Rows from block 3 of a small class-conditioned image flow-matching model, named by matrix and row number. Rows with one number within an expert belong to one neuron, the router's apart. Each number is 128 + 32 x the weight over its row's rms, rounded and kept within 0 to 255. All counts start at 0. Numbers have three digits each.
Before each expert's rows are labels from the 100 images, of 14848 (inputs lightly noised), where the router gives the expert most weight on average: "responds to" is what is common among them. Only what is clearly more common there than usual is listed. The data: pixel-art sprites of 400 made-up characters on tiled backdrops. In brackets: how many of the 100, against the usual share in percent.
# router: router (model.blocks.3.mlp.router.weight, 32x384, trained with AdamW), inputs 0-127
# up: expert up (model.blocks.3.mlp.up, 32x192x384), inputs 0-127
# down: expert down (model.blocks.3.mlp.down, 32x384x192, transposed), outputs 0-127

# expert 11
responds to: large (73 vs 39.4)
router.11:166107179181144125112209076086100120090145122113142182116119170152162122095157100109171106123145117105120165055176187090093153132153178147138196167137153180136108171099108085123110136082120120086060131117142123116100114118166171105151116069075168107093109073111138179108146106091118102133194160165152138070099075127159147160152185095135134139124118135158134165111107162112129086084171
up.0:237082106140117128097184163121188134155173135110104109161130157142103105167142081156109115064098189096135161162145142198129161100152105171106155109134122129196114140112101096104196165158117097097038104146130169089046112111099169083124166128185114133095147159097120172093105162179091137115132139162128182088111129098066133122132162107169112132025137116150139120057139160137136089147170
down.0:083060161124134116144138134089160085140119056139175125153108110084110127143120157162149107099152125147128159138160115115085108081120151092138075131136111123239133147118189195114100145129100098140131060167078186161120094099132107137128163145131090124100112141149123133105147127147139122131130123171186148072083170206168141097095098136136128131112142132185115143170134151141171123131187
up.1:194172160114091100118122106129130171130092107103114148107140131151071122156145097131105119164162149097096139118140167164150159137168121111125133026139231166183117159091148117138147134128157131120131125092136193102111113041136171071094152183128182103134127137151151148164099182118110134137174111140123055153116124134121128082129079187128088097167094144169086168163118119164116158137129
down.1:144118159144123160166090102036153096166130077116083150154132150145125155119119149137158136123195122072144144121144118176140149099082131064118142137145133057132084167072101097198162124139130193081158077152124161160166123169105125097169095170120081161110161153202159088083121078085139180154095096159123111208114118105109148086111209118156156092158110170142135179099136161178132139114090
up.2:118135170119151063124177149093149135110201129137096091124125184169119106159127164190082059129185110148138074079112130129117069127129168182152128119148099129136123150142110093142096199153167118153190087068087178142170135106128119153112199131184104103111134084113203120134122149107184132152199119112156116115138128103116161131083137127151232079127181181122097105074061139192108106122137
down.2:118127159092122122148090135115095168108136173097161069145106156127143201164146099142143133097136094140147070141176144145169141134120116093143075124128148113108105110181156159113081194169154106104079137121098158112158128214125147182177133131109105118087180135103098136133137148117146166153179103117173126131172108130147098099145118119128128067155123111107110106129109083150138135093113
up.3:165150124131134097161149129138120137145091058120136150145140118152121130123094176184129159114107147097094129169138066106129161099139192165153108068086110077123107197141123134049135149080066169104079161053073144142115096206090124222140147165140137138107160107135151162179131134145134175110062146033110186140122091185110162096167089146108094139142111120119184125178085143178154125132152
down.3:185140039127116109076121159154134200142062072129108117126100195156137081091159082071108121144124125117168147160169064130123127120099181093154127156147168134063113107104096096098105094088142131130166124145086163139189164165090099113157133111116167160133152123154140181107103108132135099102110141156072121168117132134165085141149088162102112119143158125137117139133151108102127075166137
up.4:153147126138082143125131142183092115142175134165093152154078083149136201109134087092089116123159205046123141113120149106121085128104121137166128105100149142122147105183185137118142076163127148107144111108117200130132095158171136166169077114137101145105140165119101123127081124127140095149172222087142167102079131110141110063125137163094203140133087123102130086150155111119157122116119
down.4:077103059156068127051098157084112092148109101099126140119090151099119131092087120138128100163138142136147160111065081158149127132155155201084129140171119148180189139134113213109151084078166121126148135145153110096111171170108081111139146155093109051105139158073124130146057131117154096137120111110072059180181121081068168078102143101134093120182135140107143136098130132148081130167084

# expert 27
responds to: grey (38 vs 8.3)
router.27:141160145131152140138130112127199102150140124130116074110101085176155166153147153096103133187143108095109156129087140152123076127116180154138146083123110136101214167107078184086164086157113120119154133080168075147164102119162107131145131101097150165183130104128133120106123123218134106113102131185107116129122093097212142131141178126181109094150185150140116097107176146158116145096130
up.0:162061167163134127133100138127128096080126091119138140157150106090090095053109120150098149146189088109124117157144119082099077136115161165071083111072107137106096136127147084115150165107150217155101118117166146150163129116111175140122122131132170184088109097136073122126182129121072135126145122131146162094169128096118057155189100124088136174119135132136157141127130127165185065125100
down.0:112121098126131139142134186165124103137135121149089148148175139149119197139160141157174177136064129122150128169065123152124159121126087168133138140129133185076170090117163134091111088128139152164134152165106118151137108155169191103146134152145164109169148131131042160136230166115125163079098152115118104121105099176079106168159176101138120065120160105119095153086099099094046141139136
up.1:105103137142068121138071130118103092151136164168102174133146174167145132204111155106113123092123113165102141139240109090177133103173097094135117102094119212198132180146122223133077131158076124145145078104199124175138081110117080148129151169088163138090084148109072171160126183131045085114155153125140124127138159135143168169122081125142127132146077120092095184137086102098091145168091
down.1:102036165138118151113196136146143158128112134071124092131106136158145098176161094105128114142161150136113167141167145173086162116081158062128091174104126090149153159125111125153139048185166112140125118102123114125171124067098169068139101155080061098094103130162140104100082104167162114109112082130098160163165104108122139170159151158134112126114115148071061161094082162154116105078088
up.2:129166106095092089105157113124107139071052099089134145133137082151169116064092158154147100120067076181072131144111128108137106131083203131143201156120110088178145155164146132087099155168113102097154107131162128095079096082149129150105125164161103073085118166124120145144147104137118109116146130109100135164171089112151128121056133149212136164137191126140123123152117166112124109192075
down.2:158139102148112129115184117120074155135137089147100102161104101080121103126156126185114170105106139074159131134113142119146155135140149166159207150118115124122122109134129107125140137123123106097110106193102105094115194103100102093118194139149130145097105130117143204123123133169087103087108093098177155092138078106138174120180131135145130148147127182095128125169153095115233193116150
up.3:188131063107146154156150097128127129104120191092096136124127142135124087168094102066206156161157112123097146190089104140107158128105159076124133161153150182166123081077195165129144057059072194125124195097155093074130149141186147126121045179176170082186089103109156090120079102060137103104141141107102086127142090105072096168080120149055125100138143098139168167132163116164153106158082
down.3:135159091115105069154133130169127133143101136118130207104123122077098169090118175077164189117114088091133167162132126168151118143126141160138096157131116146141152125083152101158129163089095166153134160061159142142072116095151150125147104102135141126200053116081121151126153172099138138087071126105099103116157093094153109111184124124044134152077157199108169108141131115103162136123161
up.4:057118142158112141179070097111113085058093182129175130120134159134095082113177165071112126133147137088220103117211187162106115131143109123164111106154159084149184154163137104093185175164122108123158127132129104132096117153061143167092112142074111108139134181136129142124131103125139138105122123145118132126208168164083166095163204152159150104161174148123079134140116167140093140178119
down.4:107128150115092083135103105103121160189107160138128085116104173136097095132135074121127192135151067110111141076127139150133192084108174188063163087102067087179198149086171078084138136152121166134171141194094086127176168129138139163167111115112111091117112145095128150137139137144081125065167167166121138170159115097149188142127168086109176135043141217088166156060177087141106092126121

# expert 26
responds to: grey (48 vs 8.3)
router.26:137160165146156122077120108156152129099170117058144093151054116095157091122148120159174084152141099069152134135077099102124142126149127132150139088137132134060150112068106105130110119143130106082148123200122107022115060140138127119178128152107147107066062126144148118121123161131155119147097124122145123148148113148091160145143061143088100116140111177195156099182175168097147128121137
up.0:129156095126114179091155123114148116114173124142116121122146144185138161096084139124101084146099072118218074119145075095143085142101074067116162137154125141139147093151126068087157173160106101080135082126143158123118129202088158147144150089126126149171156123070093153140153101135091175120128111115144141085145165123149143123106179137129127122100164141160082139094138114122151109138100
down.0:118155107129132105114077127112062121117102142132094155211160169112122116153158091137100201117163145163125157097098167157151165131126119117078084150135087187091088183108147062134169148109177103185086163137111087107141197162140112143137126149118173117124165155166124113157106116106153136123084091141190129168100141147087172209123121113149143172141134172108099103058118091155138123134139
up.1:165122143148114082059084136047118175125143162092138129125110126138157178081083131140157107087077064082216096122114110111134060130129148148081095108113157184148120121189183136123100162072163118128129160137130130117101155170113142113177107083130130115231140132125086114118165089145134136109163135210120156134123163137136208115192135132144069173120136137084151108205161109184128152083112
down.1:110116093066162103093103120130145108136089161164099175144124062139174108136097091106134103148082145178128168156104094113091088114155160109146145147120150122146077167151108188104159094109174112128086128183090129138113120112115176092122189091139125139184155149151152089139120113100017141115085068093157122095141113107095092166154140123154101187136161126151161137193120069123101103093227
up.2:105132176119162142107139127125115156134150139071139150084203103076132184125158099105089128177113187135099097171073135138197081159152109114134159164059155126124094170159090135097070160136129148145122135149196111092089131127088109140137176112095142112169137211110094093151138142208154130130152164136111144088125117104134104114110101163164149110176167090110081150113146093112095096104127
down.2:115137108128107060206177101176136129135110162122111081141102084071107098112169117147130127088148161156147140166114075200138083138161126106139142113138124124164085094113079104120177118108080152110100113094134162161060110151127096142122093142103109091189086126134085179058128131112143078118140141145126134153131121099114184057122102164128097090088106135091122066094104123138146133110092
up.3:138095141127126134099113075127136084155118118163117168179175158106186136139155145126131162103153097120127139064186151094089091112183146117130156128135108148125175223094098164095127050148109116184158099165135142150126159108108082143149147115096165104119162190060126124178167140102093111141096100170122066100154131125079177089110100122122118112073105098151128194054110114141097124072065
down.3:126139128126135179138167087145186141116127089117086083198131137195100138140110097126097161065155108055150122122123142150128075140102087102138126140150093147100092085173120135113067147096166105124142165139121103154201067148127148101104104137117105142161075168153115169084172153100101157126132104144192094123128101095129173064130121068163116120133160167139127117063155119157058100157153
up.4:142191154115146107085140161074129135180124114131123099159146108142116091125194178130135169111129057151113158153134150113137120120135138172133111144177082084135140121157122132142064097069084170085148143148145122124120151186147094108142082060048081102113128121074124138157157134144108121143107101144135180118148148074165115127110083139186132128162094083126195126153153115122064128140127
down.4:141089089093131114186062035141092148109192126108125116090102158148148150159074127077102076150132147101093108160146179181148114140094112109140176126170120144117113165100091123111150130060135124114141130150125179174109170113123073157147064121097105110116132109160102121183155134210204131158158154156082103120095077137116133142171088173120136081098170181169118112136175106086127147162101

# expert 9
responds to: white (29 vs 8)
router.9:131119080136160112113171082131084156139141059133128110099163132160145095093178092162185179153119153154116124134173133202093188102142104100097187136140143095123190141077160140173104163125079118126171164156106100158107108105146108115103097106177105078142110101132113144140122103069086140131089184097122170158205199136145137130157174177137141103147027087091149091121122121128136099159080
up.0:126111154080079084174159132122148109183122133112132124077097119115161112120132151144142186140098151165106114071089095166071073116099101121079177148162098181140146127188125118101128162174135132137158082206122124090085160089125145168095128094128082122141082125106135098071211126136149116095106142142076163124107110127162155087157161083124106144096169121114152150151116140125166080135091
down.0:204111127154173181120126184118180176117072117120107072115139227119103140111128108084140097152180094060129131098117104082065142161137089148117099147108122166176134135134106178120055128132181137184137141123079078074118148160129212143124087155141117146118143087119145082129111126112130105165117108128129144169160165163142173125096115143035057126132140155119099118095127105175141120110066
up.1:102141166150135162113102130135147139100148123153053089126096080141111171153135197075160115086135132129119187170136154164094083140095133157113150118118106162144130110082095157098125126073152162157147164140159152099192125142179052151153174102145157140100124152131143135174120152131131196122123103159119165130154106144130192169151129146116128066074120114149151083171103116094099103154137
down.1:141149065113103084115106105097126105160133119138165129140134155137138112037092127160148142084155095154098115206126085149132204143113113158151126222090142152144074177151125139130207136182102134097182117113162138142182145086127109090136166184099153141125125128114136129153133063132151145086082086141126173112152163136178157103162102096142175090107080179101115069086115157163154120120139
up.2:136129144107156026112129136172076171151162124110198129132122142088139121114144140150144141071151110115113111034099132192095081109055099144088132070151162141111066135089143123128094085115120114094203161093189095138165159192147105089156170173164099123114185103135146104109125140139185179155137148059048085088110142166140088168124137090157119096168162094144129126163113137142112171118111
down.2:141107155113167115146081140080165115103128092161141105088123152136117158169179153154132155051105192139123134188138141138105119071149099134143096156067056146135141143138118094098137135114144062150152146122106077181136164172113131136178118121117100092142137108094164151102133195130161164157115107119173157077124118100151144134151094060142161109131132107116108086120119138116134152154073
up.3:092104117157177172105105114056154141094152138131197135140079089085057104110112069142131137147138161144125108069076156150157156162093126070116086107103116096152117112078134107108194116139137056120071160162109155154123143130094158151130140183150161130104121131113167126178125139203140185155079086129149119119168179107098146152121118048109103149104174106134132144152114141125116098160139
down.3:130101095074127090063134155082141132097166161121132099190080083115132141221139131147148099166068174105119165148126138159121097152126147104172090114197119132113124143146109143138127125109097124153160151100170138146167177104108171113174095100093150086107125093087105071074162181141129125107124115119132137154161158142177139166112187115072151144131138107113117147148113122121129118139136
up.4:146154126099171132129142147109149105165122124150164148130105162083134166164175154134085086133198147147132121128108133131129045094157098087104109151117105084199165169188217112171130127102074154075108121156116165203138114160083170144175155151111144112161134164108179098150094110157144146115111190170111094120163129179112123065154152108115117040082168167164125113113120146123131105138127
down.4:148152096139094190157122127111185141123164100145089081098075121101108074116141107148114087127129165079103084152100118098118131142147127122122189082090102149105152156178159062119126074071118130129134105086134192130120151138184122126170224057102122121052147130184152180120149065133152159117144157169158098132126112161128115139126075137153128146085178131152133132146134144082077114127163